Weights of a small multi-label image tagger: 40-pixel images.
Rows from block 6, named by matrix and row number. Each number is 128 + 24 x the weight over its row's rms, rounded and kept within 0 to 255. All counts start at 0. Numbers have three digits each. After the name is the row's rms in percent of the matrix's.
# gate: MLP gate (model.blocks.6.mlp.gate.weight, 336x128), inputs 0-127
gate.176 110:142155113088149153106147105084145108115168129166083143126101149130139128170117145095145135121130140135121119102156155145129137125146131135095121138134122142133154075113162111096122107150102155121141166150086159143115175141139133116146151102166119098154123156080136114114138114127139143138090156150126165102068141132149160095117130143113130127119083129108133113102139145110047151096163
gate.177 105:123147128140096116161137107119149123107140094168112133116112086120158105127102115128143136159149105140151104148125156123122159151102135126157134124113124137110154113147137081170151146134117146135096139106146153151091097098143106085123135082107136111152170093115098106111126168163162097142147161142198087113112139132102105100104091159113161201143120140112122126111123136127099121090144
gate.178 107:141113149099134137145122095150151115146093163110168091142108124106159116157159153126162162132137162132115120147103135085140119128138137104125128106131126169153140131155136111141152132131105104129120136113122124112120133121122062153117114095147139112072148150136083120115132134086105141149095147082133131113059128150104147080177150118162107152130143120097193120142144128152183141145140
gate.179 090:151139137141098106088151113099154103147111139095127059150114104142141118120115116139147132100137083167162141136092139092121125129136123101148123176130124134070157117122127083082133113136123073167092122123123122117108117095162166150109096158102126100148104121126139100131132125059114115139120158102130137118099131165137138159130148119126145136134158163131135117154125070139127163157113
gate.180 108:180118124119124169086101166132092106121108123106087169140075134177113111092107164115141124125120150141117111132130159102121152150172101133130133136132124158127158154141115154108132160113112160134167151153160163146173132137086129161113157106145140125120148102118096145132130136139115090132124123167124111117110114096202111155118144109104137089126158101110072099121122140124117125141104
gate.181 136:138093153107134145139077124122107135115148134140095103133117163128138160113135129091121112136110137156147113150126122127121147100143145127106172088131121079131161140177134103151146091146150163147131130099095093129131163090186127125127104137173105122136104121162142126150147135147147175089123124126114194148129103168083109132092133121134178103106125126134119174119143070120123125146155
gate.182 091:145107124117109150126113170173168119113132146170152141128140128127137162160123114133138163144154128150107108117140130156146143121137142133149116085131092143138138158124145130147080139114148155153108129151139180072126120116105166173141102134160085137098154133138065173124084154116118135108162092096120129130082151179138124124132129097127158145163083119121148116124092116143083138114120
gate.183 106:121144120137134095133102093127161136140108120083133137185153144122094135138160151151109115195088116161130132084138140100160131098134137125126130131105099143096119134133181134103118126121084134150118144165137107146135116141075124150166112143097188108113126185138126162092114141120104136141130132113142143135149121089162121148094115149111169067119112134107152157134102133101124106150121
gate.184 112:123100176112139129089118103160129161123170125085152134134117091155157100113119122144090148082155120148147151156123131117156150084083155167134129107070137131105142115095181123140113098125154154131127137129130150144128163125130123123146068119121155142141157144093126126156121142136160139118130137135101089158158127059107082119131134157115133132127155127137134144153105070156130127121142
gate.185 104:115104126131152115110128133113117144119166120133095107148107141140094146136156148105128153137144168135176150122143145094106110095125113140164175125114133129132125109123137132104159080073101099114130142102159116117146116178123087134171099097135119152103169111087104113145089131132129100137118170080091124112141115110119108139132108102111135149146149135096116125145106113065164134119056
gate.186 082:142114095127097129155152143124101122158117139101116096110137134145122100139116116125105129143170158140086124151118118103165154163148109172098133151112129137090123092123200067117137126139154088117140105189106100151117131126096096133160126096114163110140146142102105140162080117113098094155160132115126129113138139123139181096137112117114140118167149158099131146140159117116123128096166
gate.187 107:157136109115135111116168099099112110143116130118106159118109147122121113115115125188089089152108135115126106114135123115084112122147158119170093125122127176138150123128111161141100133097111101114090091159138140121159133127129081127102182113178101086130142161124076124093140130096128105164127123153124108159112153132146144126125151127165124151082165083151101154105120167121154137114098
gate.188 113:096087129085125125125116130146134148113124115113147083146093099163155155110137112115117136105150140093108160133191092145137124137169139137139140113151123080109144105098142117172111103166152147122108082119114134105124161141149109121142078106180103069125136153135081130147118121137132140103096169160129131157146138116095119097125142151117169115159122092156151133149117111110091122147151
gate.189 093:147144128136102108128148078120117153147153065146142160152149116165093116131102100130133146127150152128158103154100142118125111125101099139164094135120107163112112135151134105186109086089158160113132120153143144131149096135147088095113161143120110103115171133112178139143107108144102146148137197147147131102142133110132163144101125105134150131176156094114111138144146150136128140168156
gate.190 087:135160090135096069128134146127136145167129106126110136108157086104135135099180151115123122159128070115127104119095146130128142128146139123149144158162138088109144147120171155165140118121149152158166102165140153111127101138157115095099133109126123166164134073157142086147122141157115132114123139133128136103115103151131101131102106140112153131088156154102149105155119112079189130141114
gate.191 101:156096127129124136140155066130154134130104143130129141178110110169141111116098119110127124075075166122148078167154146131141093118113179082151127133106125146135097124142134146122085097127100127158133121109124134085095153107128142132126150122112104137148092108117141140123132147182132154129153080116148140090100114157097122083164116146121124072152107105117114153105121136148151124109137
gate.192 093:122144142164107114135135125141145118119117105165113138186108158121126107139143110098134150077093136153137132120141125131106147140136124084131123139154121128165158186147114106102144107088077168121114150114146096159131089131112140139076153179117195164143090144105134065142090134164129144161155153141111149111104097164110115137113153121129094138140140139127118120115139136121112118119155
gate.193 094:112108173105088153136131146119115129124093112138119144163145120127112137146101107125092081177173120109106083119134108146116110123122155136157138106106149150157155149145160126114112127160135118098141142160123122132111136121167162134072110161090157091091099095122079160107127132110125124116148117120128172125109110152135115121077120156082156097127131125125170109122097085107134160138174
gate.194 083:112136093158148128108132143134102146125094179070105167141157126107161108157106103148142138139116126142132102132161142140075154103116119140140129133123149166163125146122094113152066131151109131104121108095117143152110128108118156128140090100167118100121168137158113116150093113117152139141074140120140179149157110135157151176155141168096122113133087145126132154144078134129125098106130
gate.195 088:128155135159154153143130103100146134119179128105116097143098134138163099139099159137163123136171112114157117119118124140151143093101172146124101147124117153112099147148116094144166134137144143119173106170111168097103133159128159145111128101136079158101079155148105169149129101122147080152119133139122135120139090106126128146104105168133145188101105107102157129174133091137134121132126
gate.196 090:090087146110142122119156133114089131152157146135120095165120153122121094181145149106155160124127150125117127114107132143088134102159064188092168121128154149141127143151148138137157096127150133153100126137100116119076139115150144104110146130070105073117123092105104159099149162142094129169120091134139128125140139124135128124121138133157127181143107164126117101111112131127137171110123
gate.197 089:127121122083156145119154145097179091147111130107113155168139105110134108111116131164136127140116116146134124099121137106135140114131128091136094135115107139102184091148130141055131117131175122130135121166145107122103106113106120109104150079098111124126079149108098141182116130098126120096096162128090139114160135132075145097188104142113142124113137154113146126133148132093113110081134
gate.198 098:108130137079165128149096099159155136114115150141110130075140152101110114162114153117140153157167136178117113075106113154112184125117169138131151114136127164138135110160108153169134125117103082121161096145099091095117090136147126126111111096096107118144150125133113152169130177125081121136119090157173118089106125145128145120125137123093116117128134136110111127094130122135128176112145
gate.199 102:133108167097148173155145121165168154130123155111131170142088117168139154157125117121162150124141090130115124151139147137124132136108122101114142112135121090111104123127120109126134096176124155119157113114147124072138137069153122107134133142137158133121061126103149155144146151167123151109135117133095118100113092154130097143101165144125088083162085116126121167122118093090093144103111
gate.200 092:115144132124123100103135183106162151120127107134092146104123131123142115092127116161109152106189080119095160121113138077105159076099093160122114172128169132107129102114113124151088111132130129140097133159155131123113154122129140116141148085111140153118145124105125125125111121113086122148143141077129049124148144066151115141128130158121137146098106101112109134091100146114131119135139
gate.201 086:131146102138142132110118157134099123126131118101130119117138138119114119107126141122134083131162141130093086184097108127151133168108119121070168171136145112158157116131120107133113117128149168141106110148119126141092150108072071111112129129074113129095167106101121108133102092100084132154153112108080147108095070076107120149154135128153109163128094120118123140133109136151152125123116
gate.202 093:119088110148087105117103143146152109116101111106116129146129122144094086097147133137133110068145120160115129146129141172158109119098095141121127141137106146106159126102147121103144151122122102089150150141144151135097129145102119159130104140064126089138130090127138139159144129121157168107085149119101153134093173185139107104110160109158103094131122134114110152155158097160079162143121
gate.203 101:153165150141130172090119136130134141139083119145116126159127141081156138183134139119151131143121091071167129109130136116145171127115143107109131116093128133172140116124104136131174112094125140174131133111154122131116117138183095126116117138158143108124073127115070099119094140142105134118122138133113120138165115144142121079049153153124136167144125147100142120095119152137097131148135
gate.204 122:152123140130109086135105125130130152099125110129146139135102116097111146161110132146079162151158082134131114142139144155109133138108109134090136097121127131154065089134195158138115110128123145112137115114094127131106132142138182100077106154118101071084118079155119156167122135159111147144151138108132108140151138111110097089109149138123154125122127178150129113146109116088104155151101
gate.205 101:142146134146158122146129116159073119139114147182101126135122110141116144139144167166138121089068111110136104161183129120136133096072123109144071082129150110124136134169147155112151171113151077144077104116126132103129151133125151118147156129159135155113135094144138107115139148141122106124139147092173136147146117086154119135121130112123073160127145117150131163116119136122103150133095
gate.206 088:155136143083122105161132108075087102131104114154091124166126103132128144111092101116108134085124185118122080114127139141137137137106127053113091139129128154095165150106123156122107137065129153103178121086131131151080150118111146127149103133130116099123119131127117126138135123130137127133100100125113085108127129105125144170144142115156095142083099136110122121143116170157116113137088
gate.207 093:134140151141149114146118132109116097203152124150095131067156133130197128127136111108116089136105141117138109133166136137105132118168087095095173136121125143117121142118180125130114133119134101142120156108105129158164098112143097141109156098089111123147120104096139111110138139130087156162128063086160133112157155127136116115097136115158150098146127119138105106166118164134122120128154
gate.208 101:096138173093181122153147121184126119129116158151075112118103156119090155088147130127102114089176158113152130129161107146096114089109127111130161106132162123095144147136167136081158098140180163130141129089123159108134114112167123133159095113135104150096108157147119159160109157141135137107119098154113145141132106131122113148117137112125127081156137118124134125124101119121126178133146
gate.209 118:102140152110173183112095150079142153119147153122136139102068148150134147149130119116121156161118180102111176138125127179086119130154130151141143129148148115179148071128144103117134064106115119151134111136142090124100133133082112160130145141123153133109141145097093098145112106114126109121125130116148100078143143104122114135099116116131113145148129117099070116149119127115104105114137
gate.210 098:173132115069143136139109136138127132102116143101114154109150140138110146114122099097131136161115171092154132143109098109148182077142146128142109135121110114103147169147148133139128120161100094122156155171123148141111164115122164151126187107134116096149129143132137112099123127153151101151114162105182164138116122132118181136109090143112094107140110138110158135125117168086173141118166
gate.211 089:099128119126135110145127148110106140111103135092081089172166122136113095125134121121126153165126104173113113126156121139151129064175095135142105130154074107083103106106112121115152172067117120142181167150092136156173143141096106104156133123105144141134114148131123099112110132108127103120122129160119117155110125100103132145109097105121141093121124118077134132145082140109113127107112
gate.212 098:151114133119152151143129108147164118122187147154156066134114113156127108134121137152125147105142147143156126117128132159113152131100142107095098140132105115149152117157103126142136126157116151123141150156094130116113129102130124110094135103127149132094136183143132110127171112158067135165131118181124139140101102121113113122112090114115089110096152123100130114109084173115112220124102
gate.213 103:107147129158133159130147149154147148139117132118109126125165109152097147145135096149094130108128116116138175156154137097090119122113198129121113116114119098103085099068097134165091129121163148167135116124107132130126066110153101126119136168125172154178102121131141158114117088138118102151122095118162123137165134093165097134117147146115135106139105134151152127099088096132093119111120
gate.214 106:130145169160162118096121152148097122130078107142133202170166145112141127135133148151111130150128121180105145098139090125111097112151109169121146188108138127129120123152150153130125165133152150111149123153130135118106109131105120146116161096169137113136122132100114125117103117133091090112099125104130130122084100082145105117106102126140136157100151134128137101164063160132139123094095
gate.215 089:141097139185123111138148147142120169130122136115115134123135160098123111145106127083114127124131101149146152152106110125145113139111156137191121132107184123114133151125113109111183114146114113154120130125130135111138136141191112114134144137120088130165083107132143106068120142174097143109103115151108144132125156176088094124160180084175150129166130114127128142105113141134106172120104
gate.216 087:161090125128125136110132141074110117131157142102141155132109095122122108113134132088124175098121140134091104124127133118147105130095133155103127117135118120129145063100133114128091162175092146181141131106153121109108090094116126132160125112113106088149076102138124105155151142136093125121137140171104068167124158094117115166115099130144143125145177100141151158140112157146149111110102
gate.217 084:136082160148130105093178110119158126110075151142169121143140112070140111113185118134097128126115124159142109142092147112115159160186135168133151144168154114153129143101109110115130094103137136135148133154124142147091128143152117153124126166142128158164116132177116125129142099124131109111108130132138106143091155145181122186124128133125134128126091145066145150143129126122165106140132
gate.218 089:169069128083135156164130130167126152122129146100095135141170127105098149134132155155097150131152081121100146132134120141171151130128170131098097120112140069114104153099148126147108153161108141130098103147163112139128111138135138124119138100117176087121109098094127113144127118095159148105147129132128104085105121094120110175134150116136171139116132093107160094090139139119112141165097
gate.219 093:130111128143108182191117112116148128127115153102146165168113124094127113177126162082115130118154129136157086136142160089141117120137110126131147132118103103116138117133116112116149125151131138140147188100081081103124113122125085148111168157171108105104107174119104123158107112109132131132139139139130123106122107166144163129110102104126141125153102127080171146111122169144110104118184
gate.220 104:120149149158117168051114137135136105113150101143115148118123118114162129123126145158153157078142177141173135169145126138142089099132133130106174115162116136134167124109121106128172125109135110098150128157176102137121148107153134094101141129120132101146143151112125131130087133132122116111158125128122155159132141116119109153101160129165120082105122164113156102092112129049101152127116
gate.221 132:134154098080146151115141152140150175110133131152153103147104143115126190157137123096090149123111166114119174160154142121137088154118139080126120102132054116105143109118147111139103126120143109118115163075127122142133134170104130103154116088087121131114126123117149169146151125141142098121115133149158114126121105139113117112121111184126119106118114062124136151118173120131137152133085
gate.222 093:174159154141165147168159153153155163151181159142070106140133151090100109118111126147129127135107171104147129119128111127118118107116143103128149113152164145162165156142126135068131137093121145155118146119149138114147124107125143104058126101123125155139124113094087106150175132116130146156121155132118125109149130110108170130120135138140106098131117135075107128158126139122144113183092
gate.223 097:139084139131112154111120098130120136109144106086101094125110138110122116106130137114117130104153136131115110145121122134149095088161117134172132144107126136129177066105173081094079112130150136124117103130144095129148129140182137104148127130118092123125128103100105098130141117115103155119156163126051171101136097099108122147138146167128120096127116102108133144198120114132164143149128
gate.224 105:141155109105124116097139087128173170130163133091133141165142109118145089085155124156117171116153172115154171097148134095138124104125128112134129137119143129115117139082111119077072105114144165128125135120171110115086137137137117169131102135148160150121144095133148183135089152130151141126121114104154124126126139085137141112141118125142145173145169077119160122139102107110142135107089
gate.225 085:129145151071132079145159150132162140143140141140099124158064128166144147101103149100103122098132100183106098117130139137120133092116155130128132147139104158163120108083123177083097147128142098090140143137097120087128107117124133118141130152096132130097157115145128121141096116090118109109137113071149127109157086155122119163152172140135105175152123099105136139125106141136119129139104
gate.226 105:150156145112103099104117096125125146091108087148143128135114127120150122170166142108110068130117156172131155174141140110100132119156159100110129126148066119112086134106138132116159103124111096134135135136136119138086107107124136100150095124183134123110149170119099174114108088142133147117128136143145184170105144097147095083097132125157133124104153154115158146115105099118096113136129
gate.227 132:111153108117144130163125160148123137093116171151138087145135156107121179114132090085129129119059123143150130136146148133160150141065137057133145100145088125151089165134138138116099121172139122096149116120101103114126153135143146064112135148121131126112148120113110106141178144170122130111113124140126132124139144152088104123134113098135127095173109121143100102105108116131103158132151
gate.228 087:114097101122151113115109137114125147098108144130087144113129088132147103152107151113084114104154151172125145114119100105137109127142099147132135143137122137153116159120148147121113104108132164176087188118139128135129126134161093135101111213143146124132115127140135160151161115114167129124153162102126134115116095135127188124090187090109100155098156132108160176127121108097138126126134
gate.229 095:158135098115130127105090142138153151114155110122109102118101103178171085147111129158120108154147141150120121094112088135120117179152163108158086192118121119121143126125145094128113092132095110126134144130110106110100125155177116148150130128106095132128151126104113136152103200131125124140109150115123101173127131121089133167147109151129111133092145152154107090105088114118104111157167
gate.230 101:163102134106142128185113130105133138134095132118164126127135139133159143113152133083105123128128112138110083134151097135149103122115111126173129079136143127126116131134081123146160136114138106152154128094134100139144131135160184085120152081107151148150097128153116110121124085107109157193146139105144149119112103109144113134132103095152098116129080090152142113140125071086085139097106
gate.231 094:107108165167169114124122097153123121130119160183125134154174150132116155139093094142104125138135126133113148128109142157113121118112129117105125084136190143152141147176129142136172150158123119146108136169096124109139153160126151142148072095107126110146142147117103082134132145129116102138142142087094144115149150141053145087103124134084126131134117181139127107122153146148125163125109
gate.232 095:139163128123122135135077112139136116126086098138116141165137145162125049157149079137116130095093113155113089102155110133166109129106074096123112118127143160141133160108122156097088134086105123139134140140133090103119167101101153133084137113127114134123094158125116146140125148146105127102130108144073131090101127080135077102130120114138116128150128122118118145155104164136120097144155
gate.233 104:091092119130138099137168174148140132094096125137138156131134103142077126138125141142101127148131125129112098118118126139166079138149171128139161102114139127084143141118126116131149080130126113100166111126108128138090144130119073159160084142169192102154110108109128158153146094114133119117104092104140138142151140129137123139119136160092133136114139089175179155145119162086121092123136
gate.234 094:109141129161096142158119116124163127126153094136142155159129114102139163157130122124099127107126123111094117131130111093113145113152142185150129114118141183093114114138120146165169125175145130113114114150100154105124156100171117113150148151124149081170080123098120139161112078108102157157150110172145106135164137125103142135147101096105150134106148138131128130159127194106099123163108
gate.235 095:116106122129139151164107143164132124124112123167128162132116152094130106092129117134158147116133124159151110116121139166113112083164165082146126138116107106149097137130150075116129152108077135127181104125175144118131155098157123122149119128132175134121126128094126124104110135162143137148112117150130178110097157161096154094140143126186142118087124132164113167080122118095148162140158
gate.236 114:110097133175142106101087098161103128132139174153108107169100165127152140133130145120121157084102134144135151112112136131124138139127136159185154113134151118130126145141127144135141060158106116149121156120106124113122116159129148104120124128122143115164091141108131086101079110148151142171164137140093171102106084138107070111107172135107137142130116178148105094124124133157120140149148
gate.237 096:126112125123110168124124129144128173095147122125108203144129125116118115130128103106106152097075098101141122152158125096088090115165095139150147114126127146119165141123104105141147113115101116166075082099132153131125128113132151137142131130211176160136101156170128180117104111127116137149127156118105114100147095156133158161119127126136133123094137131134156121148114123110123143157096
gate.238 095:096108096084127157119132145097110161104127146193126163138113175123129103104084111126120159165111125111171152161156150148111109163142149148140158116090143114128108167133140119120120103157104140156098110126153113111117141145117100118123087084134162132154145128095134170136124117133121109139136111147107149141116163088089136095126161110101153168104134165138109090143128106116088083108146
gate.239 090:118128118143094114060144159125107178104133138112119109152118121138130136088118139101098120114150106104149098104148132113134082154105122109143135078136122133130124145139073144076109097136165143173122094092110155121105157154153136133123142145124147134136076144102141141143141116153135134165140105143155114127152126157121122085133130113176132086134148094154173159132095169130162081127118
gate.240 094:118171112078062110121130139081164135146124078143124099146144115111152115126106103142119134088127138119181103140112118165110123130103136149116141104125123112125109100083101117141088143122137103102112164107113116142133118141178146129079134112110163165103146134082107151129155154133134103099152164118147154112088153155099130115135156108140125096160126164120105110096118156135088096107130
gate.241 102:158093126091165145140122124172124151111164099133141112089120102100125150186147086110123122097112172147127072138132159116164128138136092144120119138100097133092137102102110085145115096124117134094157141115131127133145120114116118137127122103148144116123148128103140147121104099108122123110086109137101173107111068140153105171067133120119102071179119125121098115140117121134121099131112
gate.242 085:111165169130183126105131132094180151161096102108139071091089148161090153081174147125121156148117137130094100112148181113160122115132112111162126141113135165108122129103107137128117122132112121108125110105152092106072115132153090158103122086146114119140137127133113132141137111125128124122129116119148150149100142128126197078135116148127154132113101145134132145126119164160132094110141
gate.243 096:102124151156127117138088143111118129123134155144102123128114110141139154123126140139116137103084109090123142138154088117095159092163145112109174118133131148112110117174127121131083127150093161171113119118194123080103112102118148104062115144074154144129163183109134109120157108122146160147098123103119131087104169151115112123108117152166134123124125161123087097140129121114129122144101
gate.244 080:135119126149125158188105157137135136170141088097089131148162104132102127063112112125126132135125115156174092121103105144088112122112120101143166128117112149148139146106168120109120117142163187104126114088118145088130111118124120142090154116126119107177105148136074135131126089119125155107104102106091144183133107108180139126135143149138142140120155165125152137114143101123152152128106
gate.245 103:142147121129135150152128122140117131103093100139131074135153132109139163088150140093101109104147046173132165115139133103169151105144182104146148110119164126112151113110108112128135131160142164126146139128144118155162155072130093132126119135151152119113119109101157168159133125103129140094110166137172158121144139089109094119123079122135151149134156152145099128100117131135132169102144
gate.246 102:143165115157140120155099092152158165136125131122117126153152145128146152130125138137106151101088151082096149206158100141118134115130109098160125132118117149138120168137083171138128135122158121140165159117112132123108122141129170118127115100185072113129144169143145119099149161153115165127137146121135089115185145124149099144145162162129127129151112086117092141107108139146114104151116
gate.247 104:118147164116127124115116144108125125118098107165103063153115113107172142156120112170137142116120166130114160135134172160140093151143156161120142118093110131135083096147125170092142095143110148139169117142160141085124127099108100115112123124102151158118133121115147124148103107131098150169134116148165145120125116122105175049117149123128125149131110130158140132066134110119116143109171
gate.248 088:086131118087139110174105088105135124109128155158071124153147105136096154089150160116133127131141104155117109121132106149113122148126121139105118148093152113127114120085139108134127093197110111140117098123195161175112118147095113134139116164141152157130150088150120139146107094132139094127146110108114101160094090101147116110109101125115160145136137150130115116128152130174141095117175
gate.249 113:090130122118094114133102120111121126121143145117153081129109133135141125088108142142138102149115102125139132142147120177129106125117128136127095020127150128059112098110140143168138146121174156134128091125113150108151125106137083107152111139119167106155155131117117106116130124142136156160136156112137094180139105130133115163097178088116133125111105108114121134145142124115081152115164
gate.250 090:103140166139117098150118139143163107123123137101114123127133106134124088118124141118109130165162138112159149098078094187119128134132078116141132174112142132162164147130113150090088139105100127117071124135131124099146076105116144135128195100150136150138114125142165124151100122135113160106125100175141121097157141140155159133133123149105092128136110114147158174154092163114113157142131
gate.251 144:142104142080143137168129094154108145083172162151127100134095158124131132114136169088128170146128150154100155141137138155129142119094169130151147133143107145132146096114141089148111080151145129137075139149083099113158126128157104116156088116144143122139109135123126141167143129160121106129139134131123162159134145146114116154103114161115137073168077094112152128116167102140095131160130
gate.252 085:139160148074132088150139134150129160107114135135145145121138115119098127140122133104169115125109095152096164114129112116141051110155143143130138117076107153104114159104127123103096141123106151112078090116154111146128105100120115140100127106142116109092110136161113144133171156156085164132108148109142111138118153136129096144096090108123109118139104130098141128121094078128062116083147
gate.253 087:082164101192104169137143109147138120115085105130128135115130146161102172103114097141115122111149144101127146101114165140067161124120146213087158125138137146083106130111158146103153138122119133128146104132093099129147120157100069111113114145115114135125109132114114141146112141135099132108097125108126144167111125083109075123101140115129140133115106089127147132123159134108139139143114
gate.254 108:151142120076131127155127125138104125113103109100099123128137091097139138080143113136136115124165135102081152131105125113098120146113154167165149154114115164136143150151131144143189114151115147145147095117163140111141152118108108119095154106153178151143128113083123096197171144089135124115123151136141151146066142135092121101126159118099140099137131139121151123166126138089141112090125
gate.255 127:126140080108173123127170187152121123121115070098131094115143185155114113103158092170104095144137150154087112129126128124153130114130148139070112142100109152132086092087171141112071154114128126112144109158139132130107147130096154093154120122093134135143138126138160161157101130106134109156136148117165091117119149139156132144130130106127115151112146139151147142121106135170128142112113
gate.256 124:148096167123121139115136148113114143129135124076163106148128149117148122103093137111116134142113138092112075121128118118129140103110115180077153132123126060125167126126076133082138093124108162129149129126139098130140091122171143117067128152138132124141115124114136095132117126118092186095090126146092157130120147124133128171075115114085095109126118156122156142165119126097136143126123
gate.257 137:132131108135115079153144104131128124108114115165149135093106144095168146119129143133126150169133091116145128121084143147096141157138123127141183096107145131146138114133107118158134120142168119139085167156134118142102111119148096120126118100123129147158143122114108128127158120142171112150160164123128103186116155125109130073191097137106150188073125177178145148134135124132132112109141
gate.258 119:122094180115097115073098156170110128152122134151162109149125137091094129116120132089107130142133116129155107146152181130076154115146127169126128146113147112133149133128143152096133104127136134162130124138139101107146111098139107123126105188112136128116127118123085141159151112105104152103098124117119172142090137123116136124082087106080137143102130149115204103132115083159116111137137
gate.259 094:135092116147109145120113106110165123064093159151131115134145132137153127124083164126117132139145141190169114127138097118182137138119112092119118128079117144137133089165163139109158108123116120156117152125082136106071120141115142138054105145148124124133133130063161135137113136125117148167106115118142151120118127133154119082124134170130130164130150167161151109112126101141140135144110
gate.260 133:173100116069125168101109104130152138136145070118134109157131119129151127161128127110142121098119123111121133133177104129159134149122120094135100127140078115138121124114152143123128119125133130118136147125139146109095132083136166116121143131096066104131166107108140133181122088177122102130135133103128131126092075180165060111153111174147114093128127135116122163168118132123123132128138
gate.261 088:084104144140080157125128129149146157144138165181157089125134110122093120095150109091154105172109122167138108115126102105132126169160138135144102130161108124098087134105100140079138159173084144130106171140138099147140155140101127175116131131130111136145112125150098139151120129084142126133084129133120143129151130122095140073116175148167127153102101117134149123106127097126163127108131
gate.262 091:145126137152142136131171146128113162092133107111097097069109117122147120155147121170149143166161148111123082151146101117122123145131045150109118152101148137078101139103137128113102092117136122124118123136149099120107158119110081154107124118136114130124121170132091139121174149164127122126117147136112092179105130115150146152144109127077090132137105133108118147106113178119157158158119
gate.263 085:138168161111093138123148116101073125102135097131125167124130141165142077075102102131092113130123124134114143120104151126079132123128129165102206162122170140132113110131119127119133149124170140078116137153132092093148126130073098150099127140126153128138135106119100148132125113163143131145106099118176142121093136122178135116115153157156120109126097143089136129126114144116166122138094
gate.264 092:144137104141147105181158135150129139167162117111110129114118112146091081117105160164142124154101181135155162105133104119135123144119120113134113119135124136147118075114169118101131110129131092103138142119128110111066139144107135098165107163122145096125144190165114161117139151132106103116184124148155131116110148146138129111081135138112135149149135119096082126119101169178103160111144
gate.265 074:127113136112111099153121111141135158171130127149119097089107108156134143143104126114095126110133113139139142138076122210149163156089129164105122141162098096088118090120138135129070146101099152114168138127139119109129136093109096085161141138154106114165156122154133105145121104133099135135156124146142156130122148122152179170130132157157128143121170114141132110108135135104111074115097
gate.266 090:148143115090150157086098085156113176153140145159133148123099117158071119105148089128119133152110107089100133130109163090158085103130152087149124109130137148091104127136096134121152139170100181133149145131104130130102146123120155100146143087169135127169147092166113115132125110164103149117109102140140164157107127152131117113141122150137090134101084141126096136160131129116120146101115
gate.267 103:163092139072123138100106095114119119112101149131107130118154129106126141182135164138126115129161172087121177190135133105173103128141145111105094095151144090100152091131130128150097127183130163117146158094083125125145139093150136099123138122130150133106125123145123137205130139131121121151110168108132130144126115148137058136104138143121126112115113136108099135143122116153113150135112
gate.268 135:125097164129150134161132134106145112096141150140161130099087132116164155169130146103102133148107146159103120123125138151169103143149147115118117120121121135092125085126102101144106110087175143112157147124159104104135119106114118106188096138126155119130173116174117124135138110125095130130125140141128183159113095128109084119042160109104131100124172124128142140116111113148092158109131
gate.269 097:147120121151106127080158119130123104131152158101123157135120150150122151137133143133098140119168097121129163136076124113082121129164095141101120165111089169135141120119144109160114138142099161125124134129141145085130096119131142156158130109084120106097114147146139103132118093140136061159096143128120121113200137120124154125135095120135166173168176135134133099113121134097072104136113
gate.270 092:166134130107145140134113147103129144136107152116119123094139141108130130116143099135107092131129106127159112112128115122143124124150148131172108105172127103138111121152140149145145100118171118188128119097129130113104101102122085120111095051132185112135115175136145062121090165147136158127110143155094109082149107087146133135112133149134147100154154129131158164121110122137191113106107
gate.271 131:136123173115107089168136119146142177109099146136164172128096136135126127133119152056123130138137146117160129104157157122102147163134160114180153162130147121148119142139131102154119087157146179129084134141095135125101136145172148090154105123145139124135149123097097098110179145135127112146149148135129176105123143136137090150145128134151172165109173151128122135126165099113122142133141
gate.272 089:133157147116134154122149159126111094108126160096128097131142122139136134128140159138138104087165095170139118123144125150106128138100106124131088129127137147138102112193130139108116124117119134153107114135137083120150128161165177093117086141109140121099109087119105143112133149153090150139141157151123077172118089167167129090158120128139127142131145154113135205134092122121134087174140
gate.273 112:177147134145132120104128127147133119127093102172131120153140086102117072109118134141115114127135117139181110111101122130140107099175140199109127114111133132127135131143123087140123106111115138106178143173176092095095126130114111153089153118159146083085128183152102105124167162156114092137123117115141112135139149103151121139141124118116097141141125118127142137076090129118120124116080
gate.274 119:108161168102159086139112146112127153125142125096137136129115076153122138135103117158108158172152159109152154118166117112131100106107152180134115126144146079087117118102110135142131137100120144171104092134122137146141113100116080114144063131135151105130161112153115181139136088106145125136168128100132095119137120091136105135102141115085150122141108120146122124162130103111066151107116
gate.275 107:124151106133118112105119155141084128170118119134110093134201138166134081111112138143106138146134131122125092123153137117090126150128133144064103135139093148118108168153123093147184137085178105126121153129157117115143122096119090142102115121124135121088117137147144085109102116152136161124113150109167130134142132103103149131146106174154138129068156119119171164137139160126110139121151
gate.276 090:144104131135133102115134131139159166126142096113106130139099073105130106078146103139115140147131115157118102119112167124098110137160126164151104137090131177122156102125127139143144136120107101087123163118148160123149105122165134093113128125130135105142085113105091117141103126101130100155108118133133084154112173071090085156166111159148152135137155174091167165102122143146145147127152
gate.277 092:156175128168133137118140146121159119107096113122136082099157081172138103132156115113115143091114117126148092152133123124123079158128143135103100163136136149164150145155137150127097120146125145154174170163126104129093106116089109115101161120097129082094104147114128110135124168122102179117124104118186134107131101101123139129137139092122143118104138111136145103085097160142106087112123
gate.278 093:114140140154087146137128107126099148105135162120111117121104129131108103172091142120134112162140126152144176142151128115100095088097142110115105181156111103082146124125162142164111110125164101084120150138143153132162112129067123137152149122111148121118090143147168127118118145074147061134122150108160095141134118150119109139118127162143104139104071140145094113114117168111126107113118
gate.279 098:103154134118101126146130152127135137099112138121139120127110115143126156136189111132102136119131111179138133150082138119160183140123156121068161136111140155111147095112151098162117139119145107159085133091110111118120110182116112124168142165090162123152097148156133128170122148142136128161106108113135080127114159128077102122142110139128171135092151177159128136139086135100129143126158
gate.280 087:132188131132123143134156153119114140106154094145135132146180098131124118095137158143126150129159096106122138129115137174136127118149098135122118124172115092119128113153113101104091111138120117114155148106150102171167108077097099141126115085139134146159147132168083143171104121104124115145155118098120148145116116164145131137097180126105120093141145095164137154106134180161170142107095
gate.281 129:088187111132137104133125155087178093125179138143153112137114133136135123118101106098116104143193117141122158131130118138091113086152120145099128121137099190119116145099152138116071134128144145098173132143154153096164124168115088110139145125135089125111126117116132120113132134116148150101132123099131064132151124124130142106125099106130123124154123152126122100067160174111120136145118